A small autoregressive pixel model, trained from scratch.
Model: 4.9M parameters, 20-pixel images, arch transformer_decoder, width 192, norm layernorm, activation swiglu.
Rows from block 2 of a small autoregressive pixel model, named by matrix and row number. Rows with one number belong to one neuron. Each number is 128 + 24 x the weight over its row's rms, rounded and kept within 0 to 255. All counts start at 0. Numbers have three digits each.
After each neuron's rows are labels from the 100 images, of 14976, where the neuron reaches its largest size: "top examples" is what is common among them. Only what is clearly more common there than usual is listed. The data: made-up ball-and-stick molecule models. In brackets: how many of the 100.
# gate: MLP gate (model.blocks.2.mlp.gate.weight, 576x192), inputs 0-95
# fc1: MLP up (model.blocks.2.mlp.fc1.weight, 576x192), inputs 0-95
# fc2: MLP down (model.blocks.2.mlp.fc2.weight, 192x576, transposed), outputs 0-95

gate.26:162097145140145122088154139113128088197099111135140137079134123119115141151132124095066077056156111168115157191120126157083124149151119153101148119115107167126120148145124130110141101093150111119143114109109154153152134102117125126112119162124101091146133141126107110169126128124134167112
fc1.26:116165107108140085152121113126098138069132137151110113120148140151100113110131122098125125088125119129120138175133131124164096177159065087099107126150114124124130170101106144093085109108095134117147133110143115065129150149114137113105176085133140129141165161104158142165148131063162167094
fc2.26:117155089166154105142099089108148130105109146092125132138110111103111093111136125160078171128095159124125139169139161103148102157131126111110105109145140110124159148093130142120098106148122127101129120125160104095155102145123089162126169123182140131134157139100151146147139093087141137122
top examples: yellow ball (73); space-filling (61)

gate.348:140102183167171140141143122104126149117152141119119125129140119097148111082157179141127116126158130142109107090138146129128089137090170118081171129111088138091114154151179083099167152118167103138156142164141120137119119135091151154135151114161157123111115142124118146147107145107123112139
fc1.348:143132157161195113124143158072092156114141123128110152131135108122136117096116138110133123156125175110132105128132136122161081140115104121083131137138096175126118129144167094118152118129116100111186135168140119144096099118097106129108149150142122129119138126112142151142131122103088124154
fc2.348:118154144064086156163152082144124101102113084137141140125142133142163093156100093136098138183126141130112138129119095148104131118132146143185103142104145138145124130115101147126111149155093158112117106121088145105146162140133131079126109116096128159116134088111163123140116156089117164087
top examples: space-filling (66)

gate.199:151141112151155118107101151141102119070105146095084108137109170186118118153150134100151153146155109100105139143085110139130126094108128145135083118109143118118144135098114130133145133191121155113117143075094100134135131132141159125097089138072145122115126122085112105102150143097103159113
fc1.199:160129104131158110123114152132104120084110137115092118131096155170110109165154125109149144140162096095101128136079092115126134095138124137116072120112163110121143126104138143129140149174106143113120131070074109129131154121151182110112107125103128116120121117088103114085163146128113166118
fc2.199:123100134101099122099103127131201112127116098139111115110112155081132138112153138142130110118118107164148127100149141093117104152127084093163122150119125125148128174150169148133120131136108144184156119104137126085145110136149091139176160115152108102134118171145137166146131134110133086098
top examples: yellow ball (68); balls: twelve (31)

gate.538:137105109142111153130169105131149136118107094110121124109095115143085150124125129103145151120106093134121141140145114144181160126127109139069112121134143117108122100080151184161164133132120119139099098162151117121159104109098133139137109150100114133132134152112105112120167102144152119140
fc1.538:130115147109134093122098143106089140126117115093111125129157145122152088143168120117083133129124171123116164131102138141096112100088147134163116144137127106151126146148074119105110126131152122118159133107155155117136137153149110129142115124126157130134131101120148096104103152127118145098
fc2.538:137147080090154099073131129103166105112127102127098108121133128138103130166184111116112127154112138113124139078117129144164128128156143107150141121128113132129132151104068125114145105147190130110142143104105149085102134101114134118118118136125145135089145156095098106131110157161146122120
top examples: small balls on sticks (63)

gate.561:144146101139187116119056136093089113141125091149123126103139108147133145101091147127137177176108142084092130177114133100148136120113126145110126091128144172125122122140147133138159148126126149121115122131114121106169137144107096138080084159145159103181074151103114123091134176102089142152
fc1.561:133113125103104149136184116158161130115122194111138137126106119118133101166153084121097093088115106147160119093107122158109136132156114138135134147142115096122126147143100134094103115140122095136152150117126165145092096098155132130188137113132102151084169108157153129138121105153138142110
fc2.561:163118080131147112145084142123113134128134122143104125123143132113150088123082120107090163184103092111115120141141181113155127123117109119059090096113122160129158120125152140128123131121134169110143127164090175148155145119144114109086070135121144125111102117140114101094139174106094145126
top examples: balls: eleven (26)

gate.373:102155192124092129106120102157097159130147178115097147125078097118101121146145124153125100104147132105162112161158127135117120113132166124070150123147156094107159145147107132105126120119136150113153130167152113194105095127094100094085110142142143130110113137138147119098109112155133129117
fc1.373:076137167106122110121139116133092123110129087181066111147167115085118135138123122121071074197110109147135121134113150127153156158156132102117128140149105115127152159175133125135092125124104117139127157136158115126136121101120113064122127105134162094119149132152125133135116141159141174144
fc2.373:118127149136141101114135140082121145140147138113132149154140110138090150109090126115121145140158131130137116124136116110124158114119098123152134107136159098141114117113121092095132086134136127127129126100152126187114186181129154152102123129140128133170095115160114128099135092090102080114
top examples: balls and sticks (65)

gate.461:122133148124076120136162152154094133141114105116103162122104141139103111134149095158108099104117167110134151103142099141139150149093174140063103136148121071155123119119112129148128097137151133147127158175131106109168120158113120119139103129130114125145111112101097087128130133103154130170
fc1.461:153101111143153094141147107108165125141170197106147158112126086119145134127100151123128153164117111126117115099124168084162096104111106117169127094109124125115113130141157115130148125080154154116098098138154157119140120139152160141119162123125095126114176151135139166144135143134117117077
fc2.461:128177112094105105140125140137096129136139069151092125112110180123111129146125119130121123112102144093158118169119157149111104140139151152100129144169070111142105147110148136138131153135084144139148129159138099086152126176106114139122122096146126078096145108134140114144114131083081152132
top examples: purple ball (55)

gate.291:132143103124131131124103115114124147114135098098158128151139136111141141130138162157129126123101126112131114083178142139159119115120159164070084202157092152126123148104141116069123114149138073103147157168118130060126142113117119116152101170117184123126099123155153161125137150121105156173
fc1.291:140115155115134114154146150161135100135121154154102148108122119162110142111110083099118133108164137141144161161094114134106150138117091101175167057121148117142145130127124143178121142086129168165122105084119150180138104149126113132105154103151070121107153140100101112137134113126162109098
fc2.291:124143132097147138131095134120128118100139136125137113126178156106137134128143185155156093128081122116153109091175145133140127152124160163111117210154087132121152130151120093098150108129123090079104146172140113056112123083117137118124103142119179143130128097148138154164149133117137161160
top examples: space-filling (86)

gate.139:123120153124107109075153104135133102103143132109143143145138126156133111141141130110116157175129113117128118149092131121122096103111085140128090109123157154104131093107096100144108113180121132160127124118126110072125133113110151174145103136154143119160157126127115129128136172127106114151
fc1.139:143160102110175152182133139147136198134114090152096117111125109113113134133102104117129131087084147128096112136140119118140136148128157116112121132190110144147146186138157125089125154091158140102130111122086148173160126155169126120104161112122136161096104105090116132134111088142167161072
fc2.139:128114145110117103048103104119131119111111110131143136115121149146148080136134136101109167148116129111136112155114149148128109074105111137122095116152137161091136089133114114134140119161096097144127133133099109109135113165113138136171110137091101156152121158174144127131209144127105093157
top examples: balls: twelve (32); balls: eleven (26)

gate.558:107163130146133100100173120163169125119167132114112139124103142135096108143087118115125132131139129119117108111114103136114086149116168153144143092143126123109086162128087147145151117137145118118078088124132109149140121126114128090164148111145125145146138101161146102175125115102131123159
fc1.558:140106116125119148137083139093105126133109144121142144126142135114155139133161153126127151143136123150138141120159157124160149145142086129124120171105142116134154104095168085108083162135134122159151170099116136119140106112105145152092107147117145115133123139102119170068132152145139150106
fc2.558:138151102116117068122124103137123126112104115069142157125093164149129149112103141096133096113131122167111122077149157122110131156122133140135114173081138149144128109098140112158147135124097107136111161144150113153089122127124120124150153114120142133140118149114119100152140145153132130132
top examples: red ball (99); space-filling (61)

gate.130:167134081164092133148129133124130112118166123110122152159136110129170103154130109156159172140147120121105128149150165150110188141106146146156085135141137146150110156106096134153104137067142109082095115129115104119115078117088120145136143131141137122160119138131169138149147153137158109126
fc1.130:134185112095086108130135131138102114095170126129120156153124130152131076156117094153157155129122158125137138095166134130094143127155188098134092120100159173142133123131090120145101113101144136112144110144159111114156113132109141095117122175136119129115113107159109104149139150091136108151
fc2.130:116102134125167080148126111151112143138120140126121161066153131144114135131088124117146091110149142101145121139101110090075164150135113130158169147071172153148157128110138113109106116139109082171138086111097146173152126112116132172111186139121120129113146141093097110139120090184104165093
top examples: purple ball (100); space-filling (97)

gate.498:130174092111104096089135128119160122096121137137105105106143199143154111116121140197164123155148113099113145120122125124130141096106097087138119127104119165117161142145108122100123099153121160121134111164080138125120105120127132077143118142127147136138143160084077130125112125145145150098
fc1.498:106118114111151115141135139125167109104135136136106133125155198148194140129099102182141120129135119129138155157125138114133122106097098074129127149131126145129161175148130102114123126207120148099149121103125106138119068090128111077116119138127154120156095155089114118118121136127120122105
fc2.498:120169127126112097068131111118125151132133127138147175123103094158122118161138143128149142145129126160100124091104098114127113169131156132134109136092096125139081137105156148141137154108128155128135182095119153160107159175106146109182155125090139093162166107170100202144135097157095125159
top examples: dark backdrop (100)

gate.150:144125163131147157126123120163134108076143154114136127139120131116136131151123107064101115149116156121111076122120127141125179117110136105114147147162142111123150131101151120174096118133111133111132169140097163192184110159110133116158154133114127136125168103158137152163117181129164139169
fc1.150:134121163150156124127098107129103109075145113103146129142133106125143158134131116076123141157133136143120077164135126153106149090133145139091124131183108093124152153092156097128096155150125149086140160107112155174153111133122139113125146150129129126141169117168139142135137150123164127199
fc2.150:180143130135153103151137148081114109141095122101136135120113116176091117132116112110174114101154161132145149133146144095106115104107120111141123127123134118123120144158076125097124090101133099148128093098180103099130109130094119172111116166118109118118129169089140120107117068151123130101
top examples: space-filling (60); balls: twelve (35)

gate.23:108149118142126134153159118127133142182129150083135149119151150157133087083127109103154103165143061137120141072140118088149135109107116163137127150132131153129141100147166165151136136130134166147113085109133101136112149105155117106128100159143094147095161152115125099157153132171176168135
fc1.23:148074162129135101157129150110176116130091131095148117126119139130146110146142091117145116161101103176121130120127121128093152121091160115126109182135149121105179114161153146135096107150158111160097081136126104105157106124145095105143124107098113151119138153132170082105125092143153129152
fc2.23:128140149137132122121106152142125126113145166119106117117128135078130119133136163118109138159138104122142132116091151104122144095141102105061129154136099103158179150155107135154128167140119131123125126129106119145143095118177110132124203135170148098126090135117123119122106123110120066147
top examples: small balls on sticks (75)

gate.346:125121145160168146162095141076138139146159133126138105102081147132141146119133136104132175147137081145114143121128111116160138108155146117151137155138134134095121125133133067142130112171118156161106082082129088100118122138131132181146126137135153123144127171144109138112145190154154118122
fc1.346:102109145172180135134072117079146140166160117127123102094099142152142112121122162135142170153153098139119152095154120138173143115168145126153132167145147152120124141110116098144135121189111153144110061103138120108133131131155136143141120144127149105147162170143103134129111162140141114132
fc2.346:116134123126126103099150115157183085147094107162074128134127085162150140135123164145110126151130127111135155095155141124062109109150137112137152143130093080177170127106142105154133190126115141114145136135102178091119120123119136107146127117167092104079127157137142127162129076104137126129
top examples: balls: twelve (27)

gate.393:129124125155105162146117128084161127152120087136160094121123120131126128152161163092107126148148105112149102125130115114126116164134112181098121166116150107126129106138103136109129157112103115111118120096141139132108141158133072122131116094108117158168105148127152123115131114177158128141
fc1.393:132113106090142119104113142157109161121144133133099117096134169138126133119094133109114148092142102164065146136086130101142126131127111104140147143138116132135157112126164113156124125170189119116134096159145173130109107108131145101110171156112133128049158114102097126155090114098102121143
fc2.393:090123154146093082130135159156097153168121109095115096102135118153078121136119143083145103069154144146157099093150129103118159143112144108114140128145129140172137140153088156134127092151115117149127078129121139137132130161110150075130165134128126147144104168144117093118123130145092167105
top examples: purple ball (95); space-filling (72)

gate.533:114064163139063096169142131143159176134176154096164156122152165154122154144147140129125141114119121109121121091121124129117105102105127119105127114143113154094167128126116136113106141157194129113105143097104128093135132099112143099121118138135141124129150135145113115162165116112130101106
fc1.533:136087167135037092157143104120161144136171144083136159144132148135138131127131128150123150119125106119111111126125116126131109093113128133108121102132110152110177136132108166120095147147185158090115123103110120088119126101095139124106122105138127132124161157135094113158155108148152103124
fc2.533:097159088120171131078111138069150124107105106135113106108091111124153113085101114124118136163125124134108132143120141117104170158136131120102148112094123100149125181115104155150134095129115192125149139122134106173152130137131131125123128156167150112124122102153157141109099105151121133164
top examples: dark backdrop (96); space-filling (91)

gate.347:126140139133090139121143113141133159122118102165111136101120102071137118126136154105162143134110109103105149104131127136141083130128128116117127161170107130155140130140129119095089119128133168159121133118153110152121166139133142158095106102140113162098096102123139187118142094137108158116
fc1.347:110137167150102126119114132130139139133137091166148142114115092101126115150133125127135172110159110089093157092155146159149113140103168118136112165149095128144126148180140124108109114146127152141132129144130108139168131165112111161122125127170139145088099108107177149132136106132076141129
fc2.347:137144132096151127120127111117107153142137140124155103174172154134125134101107136130095080118161170158132122149109148101130133132133142103170174124091141102175099096115112117121173129101141119090165133108107161077151120105110111090123150163150130133115133148126100099169129144175144114139
top examples: space-filling (99); balls: three (53)

gate.476:173137130115112118095130098144122146131090157101128172127100114135125112135111123123105130100115120159129142110107150070121129112174158139109112140117151138123108143133134098115130105137161125131103046127095113138111123150100142099126121139141098153157142135172145120105094141144150111150
fc1.476:129094152168131127183144182113141133064149121136097121110151113103173154114093077125128166148104115132119143138139128189100137097114139108148124119141121112105153135142112143136089134151131170127129149147162149134126115126130121125104150102133152149156117127129081137109123169078128085162
fc2.476:114149158161118140098093108098158105163111127115101130113122131148164108159097156154117136099098152141136147119097118134119109137127134139105115149137166160138166147149145115150090138159127140125107118160102087113121087146090141169112125104086111187127126141112096129131126177140116095159
top examples: yellow ball (68)

gate.3:113098115150159130110109154134152114150130143126122152130081189177108139102103140124127142183139117120158110144163158143170118099133094115092094133193134137135118127107163154127122147130113138155155087121131126138125154141099130125115167144115113128137130150122095163103124151120138101179
fc1.3:158147161108113137144130096126121105121143112139105124101175088088144105152149111121112118072095128129092149104107119118076145152125146136156156117062093145079110151185104097149121073119126118128120167119118148110096124122131113101145069121139125126126113114136154130124142115136126149072
fc2.3:153107134163099107154070189142140118143119127168105128149118148083143101107114145087131108135071122106147094169141147121117136096122117116137131152140102166134138127130142134081148112123157090090155156151068141152099156164099129132085148124089093124135103126148126125090089122153113135161
top examples: small balls on sticks (85); branched (82)

gate.508:118102170134099130128108089142130140119130140147104127115101099123125087152088134130105123144100125092161144133118128102084137116131131132112168102123121112117129133139115178152112092135107130110114094120113138195132140142148137159184094077145170143157141143103124149147123085111157121121
fc1.508:120159100114147117146137137120138128141111126112148120132152141122133161100171129143139130092135139148098120124149125180174099138122134123153111184131113173123136126129144088082147149113145124170125158130130120075129121091105114115079172178112094126089112115157140088101146186154110127130
fc2.508:131091155158089125104124085131147109088133138129084136089081090137124099157133131119120132166135136117141155134098152147115160069143125141118114142113091138119146124149125157107069107168126134129118168156147113162130130165159158127162083092155107142139145100120117164130125078084129123153
top examples: balls: twelve (31)

gate.449:108101129126076128140126169143092104163117103111135158092157094169096129091131144137102080138135139141132115111139086137139120136114203151117136145181159190114086140126114165193145128143135097129165106177123143151159132135127146142122079152109134125076114139155114069145164132118149115119
fc1.449:126111130116123097145108170138112113135126122119147148098124083175095109105102148160139125136149141150114134151169073132124127131128187155103148124150134167114118148143120163148128135141110115111132119171114140116181070111152108127111122159084173084084132110166082062088151146104151133121
fc2.449:147122151129165123125134106115140127140115146112115152150147145087141134118149114110098144155101147117125079121113108170130128170121101087144136110115176126163130146115124103144099126131199114137125120106107157187099113177104163135146143115149097126115107096102129181154132105113145102134
top examples: balls and sticks (74)

gate.97:122104122124172121105117099147141132117119126118139125110125162169113107148143121094126131104074107157135097157123131102055114154100124106165130057142092143130144142116124070111118122097115111154144102143114165143098103150113094075134130143132109117123172148131114123123114157158117102148
fc1.97:157154123178089131119127119124115101136119134134136124163138107122121106114113140148097128127151154119137166097100106137156159122103150116125076165129181118117110126139131162173123151133110166110087177098114121103140130144165157177112123142110172136164084077120125161114138129100159140121
fc2.97:154118133107154124151107088179154107129093134155124108112122133171137132144148094133164131119090129127117111117126135105102141157078095129164112094159120163128115103113145121117098131121114132128180109145075146152117118152137123146120110217148128140135150097137122117121117144149138111132
top examples: balls: eleven (26)

gate.79:125147168127164134082105123111149133111156087143099148148085150105118132106125177121142165164128109095156136156109104131087135113103099155101118099113075140112096108146127114156130147145117114168118090092115132185168131155120143127142100099124099098128082169123119157131105149133157113145
fc1.79:127142131122155103079124118100133129081123084109096125162130161105148140089128103107141145152130136124136128156085147170147130091116099136109150128106097157100080136135148142154123108170149108156106099105115133184163169149189139111138089122113100113119102160133136165161119154143132118133
fc2.79:109116093094168111121126107142124151146133118131132117124180143192090135113125121156111130101097105141134138112150107068130090163130155144144116143104169084148167121169162126146167076116133159080132130132138126094096163144114118126136126133108131134130160108136173112119171124123100130077
top examples: small balls on sticks (60)

gate.525:116164112133098083176149141140130112129115127153113119149110151167129097123147126128132095161138118114100130136185128134112132116095170106155126081128145144140110154153097131194161094188136165082100123110130105106167149127131139095098102155108149136142131123169129116190139130106141118090
fc1.525:165095121105119156087118101124143137116166107093124159145107100105136114160111099138106109091088152127090098172092134111115081149117125146142156165148112104124152141104168120092121172106142123166137133132140135139097133146126123153119164139150100092134129126102166108131082108120141107155
fc2.525:097155125137113106148125124103094146122114103150133112112117123163163139145133146107114087154112086042140136101169101150153134139129151132134121131121147151133091160143110159148156138169114139122075110171163136085143118129134099124134129106146106144104113135123134109152117148097194128127
top examples: space-filling (92)

gate.571:117120173093122115090142116154108078119139171136130138058130125106166114166139093144139120134154149104125121138132105125157124120109143113162124105195158127122128149182142163125158146116095136134088099112092112121145110153125135093121147155135100122094169100117128119114084135138139150147
fc1.571:107134130130127106139135154092138095110144158117135173089156103080119121121113055155103152102161145072152128127185091119130111134105144142119126131080142119115119141184110162124090120127100183115122130115137110092186125121128138122133111140153150142186157121138141116140115118117124138141
fc2.571:154116128116130148110148111120133164160143150128163115164116147132142145116145096124128136145111151145120134158093151131145128149134141082112132112142126098117113085138159130119135149114152087124086147113101153158135112093132148111155159143143088124119176118105117120189124131093143059114
top examples: yellow ball (72); purple ball (58); balls: twelve (27)

gate.230:128104137153118096171090144159078128100165121128129144120116080104111113118133100096151140138096114155119149175107138124150167130111096168139092120147142139184150093141124149140120118130160135094128139109098107165162098111161143094155103151149156111161163108165099131110143175184089116148
fc1.230:145156133145118155116138159078167144135118131071107143129136116122143134118159146122147163182106127132145104089119124125122133096066158117138112166132159121139121086120112080108078138123095130113192120141086131129121150145139096099159098125141149118109156123116096123152171123118132173111
fc2.230:158135157130141164116155114089158144165107133111105138137127103096125169106127141138146152135123118116135116105127129093167112099099155156136113151161167109142113082112111085095110140128097096123171094161096119113159139115148119108130122127157133115121140119107090102153170142155100157140
top examples: small balls on sticks (65)

gate.562:074113164108144113169131138141133114140128137084107105124096110146073161141135101090077129151132092130135150129141155119136098103159146166164149085096121074157150127125141143118099127117102111113109090136145167178120164139112126128101151109123095109130141096134095146141121106146133138097
fc1.562:127123141126110119154169118102100118152119107135142143120169148163174132150102123135113097143117153124152135142115118095123110090109120109049105161161126103107128151128080115181134090114135110153148153126121119152137100139144170148152112105084143164125100165162153096122157124115142128130
fc2.562:159123097127100136129141122114175115160125135132130159100098112111097133107165134103119107120129118136096139133155134146138125131136130146133179126127146141131122077104150118117139164123115166140153106145118092122139133135135094161088117185115130113137200128100103158144124124080085106148
top examples: balls and sticks (65); balls: eleven (26)

gate.223:124106195118127158157133127127112119178156154139145099141174066133171115099146099090140132082097143085138130134136118116136132117106147162123135158149140134121136160155146095153104093135158107146146157115116115140155139093185139167092129126135082143131082112120120119116109117131145066177
fc1.223:120132152100138126175119126111129129112121135115164087130126059129149152116109100158122115083138128089165163159154104128137145100139142135083134126103171114122127121137139133184129134129118128129137154110128104133149150118191127175138130102137087132120097122132152124073102105155154116127
fc2.223:146119106152072095120099156121127111101150115116124159132134127122118107133137149090188116143152137180118131113120098138143176183121148101136108142098139139165133150131114075097125154108178104115119143102149177115090115156128152142144136090121137123097144099107109141151146129165113112133
top examples: balls: five (26)

gate.228:135147124104125149164166111108160139137130138147119125121115138132098111149146137150127137112116152146144166111135092147154129142119105131081086102118119103147134121137131109078066124163102100131088137130136161133145133096108144099095148147058122151115127104116106150157114126126121062102
fc1.228:106106119127102151157107100149142085147162142132169140106097123131112101098114114149127135134123091137130134146132121083115145142144146100177148110086139134163127102119123132115156129162156118143137123110154117190131139142088118141130096101138109127157095071111128068128114117108144150118
fc2.228:120160183108123143154153101150111108132165130142136086150111157115118112154174112151135150157119097139154120119117099156128120142141148148127131099114126132144082109128111116120086123177126074137085134129109143148140157089109166136093122078126101120152138095124132117123106131088150083120
top examples: small balls on sticks (67)

gate.352:134111144146163096156110128140121114152153121123089078120112117141116146123129100109126178108106120115108131133108110123132125105126133153127081101140131090114100132110111115129152152138152086108097192112116108075115141097159155078152119111156165148172127142175117111086106138129116187152
fc1.352:129131160096136146140180078159158094106130159107131089155147078089102123123093081116205116104135165149148100093152127111093140121120132134103148137108184132130139089144103126125097162103115165134115103137111132153126101095149138144162107125157106118113139144103143156127126167102132136090
fc2.352:130195115167118113146161098123127088136138159101151129146131101140116148134097149156139133172159112108143112146132097080153097127132148147106145146111095075143119127145101125153102137130149106108104143138146165121120106106147142152097127119140120083093102135129153134129124140142162130155
top examples: space-filling (95)

gate.413:110173137135109140131160064125101109105168093154106147145148127113120134135137128126123115120152144191119090117163094096105141118146132098145156134152123208161154173148120128113116117136103151107137123155159101115081131111148093104134111145176124129149139094146137102117111156127177140146
fc1.413:064117158132108128121152139099088112134111120146137158151134109144150095172153159166161117126149152093130089094152149134161133100119159115124114147118091117128131135116143110136106103149144079164130125098165090110115165089106161123144144153163152141199099089154148144133163138099123115108
fc2.413:139162082117118097134114131122150152167102125091087139104106166100094100091089099116110141118166147143129139131127078106135165143103112153100168095090135142144149148174099133100142106125150166162122146130075099135135081166146150118101143076135162096116107132168127135116121099142120126104
top examples: purple ball (61)

gate.349:129118112127062126101129119125154118120107143167138143144130072125119171069117131120177124139170165155146108119138177132086119139155159065109108089146158138107143162125114120177118116102125140131124157132154160173139148145115142131117164123122094131111140121120145155107100138135110107120
fc1.349:154142132136175133144109142101133149142128144106085139177151136137167133126141146128135121103144105155130112167132113127144085114130120163163119103145065155164135123187117127119125174121137151113159119107164135101094135137154150135121116099149127105085092095087119118166104191112123145126
fc2.349:090135121129134100121135107099139135164149093149125109122116150156117117118180102096123096164146131106114161136098080090149150144150146108135146171134107140139139148171115113142099112155144148138127125075126163076114139108147111141096117140131145137130135122099160122135121127127112100113
top examples: branched (85); balls: twelve (28); balls: eleven (27)

gate.141:152141142111147144105136110155119103123172112131124165102145190136148117115110148148134133098172140167096132144173101135112142125121160071129095158122129139141101156133152121115145111106149127135102134142131148150131097098155117096137124102141100160139117138116097113144166119150144146174
fc1.141:147144139109131123109150127197172084167143118153134145115135164129158139154131124138128129130139136133133105112150141125093162128103149096117110095114147105119096152123168141121173114107139094132096134110157188127156110116154134138148123126140096130118118160110121123140177157109131126156
fc2.141:111131137157175136122145104084102124115126082122166161141133122096083126126105138131082142118133122108131166144151131109130119143108133137155139127134155085139140132116138118133136144166153154173096158106146114104138112100124123145067157119123153120109148134148094170116115153162126116112
top examples: purple ball (62)

gate.75:140152142118111099127107084163120137129076161128133110121165095129162125111071125161103136091143148117125122096126187146120113169116180118136162156105099094128149115165116128148096140104119135161163105129168117117130133182146111120185130146085090182114112182110165124111117139095155130120
fc1.75:119092135145154148118143167084129114129176114124129143139079176109091121135169143095165119148125103141146121159144078108125130085118094159104116121144153151134111144101159134113162126157136121096099147141100159141102138083114140114065112113174177079155160079134073158139136117164118131140
fc2.75:175097118111143120106135125125127097090143115190136114155118118095125110139160123103152146120154127122128083114136150162168102134158135142107127124140142127085108159134113089151089139157149083087160134134126149114087111123145108115087102129181185118091133142117121118129160102155114136147
top examples: branched (88); dark backdrop (77); space-filling (71); balls: twelve (39)

gate.9:143146087144138142148147089094136158094150140114137123138152130109163129145124092150128126148168107126103112114109126079115119127175106128100129090144111138123152172132165151156106113130099116111134131110129128110127117126105152154134156110146130146137131126122090135141139114131110134080
fc1.9:099124152136150122169133147164093096170108164157137150127127171149105153126134168099126136092099121115140152097155122191101133127098176113143156160135126134158172105131116116096146123120180131144076115085125139133123089113128141119126161124112127145098130095159176113129113118145155130169
fc2.9:119135112136116147100109134074120166118129132146066140110121132096134123132115147147136154153122138123125112134140111109129114124120121113081160105165112122136125122150126183154124110191095121104109150169131139151138116134123126146134138139126153165148108123129081158105186122127128164147
top examples: balls: twelve (29)

gate.54:112141165116122148128145107139158131142131123115106146114169120129155146166127114149112117173141107097119084126115097127131084146099117147150157131172138162087106151120114160116133120137148130117116123130149124100136097186148094123123156070138100132158091096138145138122104086131188119128
fc1.54:181096135103125147144129093136154125108134141143145119131115107086101125115119124158174178119118144170134139159156133143155145122156109087137130126114079102124172089118126102160112104078106111160151103126103122144156145070098177146160123148136136132172162140132132134131128111095088126138
fc2.54:088159147142124164133126166111090139121121144099121130117155089149145176138125140131099108119173106114147137098205094104139179155124122133106135113153115092138142124126095140070136134174124162115191119105137113123121164150161129095096114104090146126118083131140119134089124137174146188129
top examples: space-filling (82); green ball (82)

gate.260:176180139093121159127115124124128139132106122162137141140173131111163120121093111140102137098127161147122108158143134120109141127110110161154126073159154061100110118138120118141108127162187134093109099129116133187081150098078122140144118140145138155138118165146132162124132116090158102122
fc1.260:124104161143099144126106171138107134131132128101127097133100119164090130110141141137160109123146117122160116078128160128131168147127107057108143147102108125154180111138129117129125114138092124175173127136121095131125144134175146108143147120146140138143143122129139116144110137183078130097
fc2.260:130106099123141083150157123111113120143167121145126163135085122130151112090168144129102130158098169159107140150158096124171104140120165144128092113106095162136110101117118141138160150090110127095137168119146139086113089094136081170136116137133138097121168118124134137136161145112150118108
top examples: red ball (99); space-filling (94); green ball (76)

gate.122:112122137126134148121163152134109105139108143089077130184128130157110086141121140195157128134119150127114140112125147135115138166116129129110134111165091129128114113140094129130111082130158134131154100135127123177160128122094126139141094159175150134096107125165102165168123068120144113124
fc1.122:118107117136122099134118102128118136116138099114130103117151115097137138138115106090090089117143110098120121115095099124152092134145150121107119163120141161148144135138140145125141146166090149109132119127116139125149132139178121115078126113117112094143108096050143123096099147122117139132
fc2.122:142169142143125163154102135123095160137119139079135100146147105106120140131126161160136124126192143129163132106158122091150148144129148107122132117150146122096137095134120111126127143184135161137149108096138135067147160118122144096080117130126134127104074132147143138108159110155143115102
top examples: purple ball (81); space-filling (72)

gate.560:145095139116132125142143112134131156104065158123146075124089155137106134105144141095117113155133092106109145132107133161169174154104077140071124155135167111111138120120085138168120132161152114154140148142114116122193114106126143132138117115148166148150122132134137128119099097157101106143
fc1.560:116140132176088102119124121124094125132120095148114150147157105130130137115104099181172137117107103107109121125139115106094063078096166176154107092127127143131170123142110111096168158093140100124156105128140102128147139135146118124174157141075104114116147113141116143134137190079143121125
fc2.560:122111125126120141122127128103141158100110144143094070096107155136101136115174146110114126124104113121128139122125122166159135162145102099129107179123136143127123100129110155180101098155105140139127111154099094096128084101162163132109134109211128130130114165120118150076143092140139117137
top examples: small balls on sticks (86)